config.yaml
image_size: 48
bottleneck: "vq"
encoder_arch: "resnet"
encoder_activation: "relu"
encoder_widths: [48, 64, 96]
decoder_widths: [64, 128, 256, 256]
decoder_block: "basic"
muon_scale: "match_rms_adamw"
lr: 0.0016
epochs: 19.4
warmup_steps: 740
weight_decay: 0.4
Rows from block 8 of the encoder of a small image VQ-VAE, named by matrix and row number. Rows with one number belong to one channel. Each number is 200 + 30 x the weight over its row's rms, rounded and kept within 0 to 999. All counts start at 0.
After each channel's rows are labels from the 100 images, of 14976, where the channel reaches its highest value: "responds to" is what is common among them. Only what is clearly more common there than usual is listed. The data: flat shapes of many kinds, plain or patterned, on busy backdrops.
# convs0: first 3x3 conv (encoder.blocks.8.convs.0.weight, 96x96x3x3, each kernel summed), inputs 0-95
# convs1: second 3x3 conv (encoder.blocks.8.convs.1.weight, 96x96x3x3, transposed, each kernel summed), outputs 0-95

convs0.53,263,295,235,237,202,143,239,184,222,196,221,225,209,173,144,190,203,200,194,226,187,228,169,211,226,214,241,182,183,214,215,270,257,207,256,224,189,230,192,221,214,220,176,241,222,222,204,191,179,178,219,199,196,261,241,230,227,192,245,210,154,205,149,207,164,218,203,187,178,233,214,184,185,222,263,185,245,206,216,213,254,190,235,149,198,222,194,204,228,206,219,218,218,214,207,180
convs1.53,226,191,151,143,218,185,189,193,211,226,155,217,192,227,202,173,139,186,164,245,207,199,207,216,166,171,191,225,163,192,224,251,156,204,193,189,208,220,155,219,210,139,187,201,127,130,197,205,201,146,200,227,219,215,224,196,233,211,258,209,180,220,227,242,206,233,175,172,237,164,231,214,181,177,185,191,220,236,221,199,255,250,158,209,155,274,221,199,176,198,216,236,211,204,210,194
responds to: yellow shape; white shape

convs0.14,193,167,241,196,213,200,191,191,129,215,222,186,130,202,214,222,194,184,206,148,239,258,176,228,177,206,265,177,172,203,165,207,228,194,214,220,186,164,198,205,179,195,138,192,195,218,191,207,141,236,214,224,228,174,213,169,217,200,198,185,246,242,187,215,296,242,202,164,203,158,185,197,201,152,204,206,118,177,162,213,208,218,183,200,172,211,259,169,205,167,181,194,186,193,232,196
convs1.14,225,200,180,197,239,171,204,206,187,180,168,240,204,162,222,183,233,178,157,178,215,218,180,205,177,204,187,193,185,182,184,151,187,221,198,245,172,133,189,206,180,212,214,234,141,226,213,273,209,186,203,224,166,175,171,235,225,258,170,277,164,162,279,219,250,219,204,170,224,194,193,249,219,184,178,131,214,240,164,214,191,211,230,181,217,206,197,187,172,198,193,233,164,176,251,198
responds to: white shape

convs0.61,292,223,220,135,221,188,195,169,190,148,194,213,184,231,208,157,197,191,179,179,200,168,206,207,200,189,243,171,209,244,237,198,200,165,173,171,115,173,233,220,207,172,216,199,215,190,204,210,200,181,222,209,179,251,180,255,188,192,239,177,189,173,192,186,226,184,187,163,145,184,269,224,170,232,260,162,214,232,244,257,161,217,215,175,182,193,169,216,188,201,206,186,217,220,247,182
convs1.61,253,224,203,196,235,175,168,218,222,176,167,203,180,155,203,190,181,173,175,193,192,122,219,214,202,163,195,223,163,184,230,206,156,191,157,227,119,273,193,205,190,193,213,259,182,174,210,226,187,137,178,173,187,193,177,199,214,250,188,203,215,207,213,204,190,219,201,222,182,174,162,179,254,200,216,173,193,266,179,161,191,276,210,196,218,232,164,206,159,196,145,175,198,156,206,181
responds to: yellow shape; its colour: yellow

convs0.20,200,181,170,208,176,188,198,251,180,233,163,188,186,200,167,223,223,239,274,199,185,192,229,186,179,219,206,181,232,228,241,208,233,223,220,235,227,223,207,188,225,184,265,196,197,195,196,208,198,152,242,159,227,210,218,184,173,248,205,180,193,242,180,220,111,178,226,173,190,180,203,180,204,197,256,209,187,210,292,188,208,136,225,169,238,183,198,193,290,195,226,206,227,187,187,210
convs1.20,224,177,185,216,238,166,197,211,205,182,203,323,188,211,170,185,195,185,199,177,212,219,177,194,222,216,195,225,212,199,130,180,218,204,210,204,174,156,180,207,166,201,249,176,238,222,195,230,200,189,222,184,170,205,208,251,234,207,173,302,166,170,303,245,171,184,203,173,209,182,211,198,196,224,201,214,190,163,231,185,175,198,212,200,172,238,231,177,219,187,163,165,217,217,181,208
responds to: white shape

convs0.51,242,238,211,200,167,199,228,210,166,198,215,169,165,130,208,215,148,229,174,196,221,223,180,172,213,178,219,197,240,195,280,225,188,210,203,176,156,181,189,184,208,213,229,188,171,156,172,203,160,209,179,216,186,161,159,178,179,187,214,209,66,203,279,202,219,165,178,204,223,192,213,194,223,211,270,206,199,221,201,196,189,170,250,178,221,194,193,213,208,175,195,167,230,189,208,192
convs1.51,202,158,208,138,210,217,185,206,226,164,210,210,205,230,159,169,129,235,179,150,189,234,200,195,198,175,239,210,241,169,256,177,245,258,176,200,171,269,206,193,212,260,197,181,223,190,216,224,201,210,203,208,177,198,243,130,182,172,236,157,161,240,153,212,222,184,209,146,208,229,201,218,188,194,198,169,161,180,180,201,235,155,163,197,212,233,160,202,226,218,240,160,185,223,199,188
responds to: yellow shape

convs0.88,199,156,273,187,228,175,198,224,229,208,192,198,155,151,222,237,202,176,195,197,239,204,206,127,186,191,198,199,222,213,153,177,236,212,205,215,234,152,161,204,200,180,214,222,308,218,198,210,91,192,188,194,203,192,159,210,191,205,171,216,168,200,233,198,178,197,177,203,180,165,184,175,191,156,145,224,166,190,196,193,206,191,159,201,183,177,218,197,184,160,189,191,257,195,222,250
convs1.88,171,173,201,177,182,173,218,168,175,215,235,217,232,187,238,204,127,218,194,188,176,179,178,215,202,203,172,149,181,177,203,197,120,254,199,187,195,164,251,191,234,223,185,172,212,216,170,188,236,221,187,239,212,203,164,247,154,158,224,217,90,211,176,216,176,174,206,223,147,146,185,217,209,158,235,191,161,197,161,217,178,172,230,191,225,171,228,227,212,234,196,207,214,201,190,235
responds to: red shape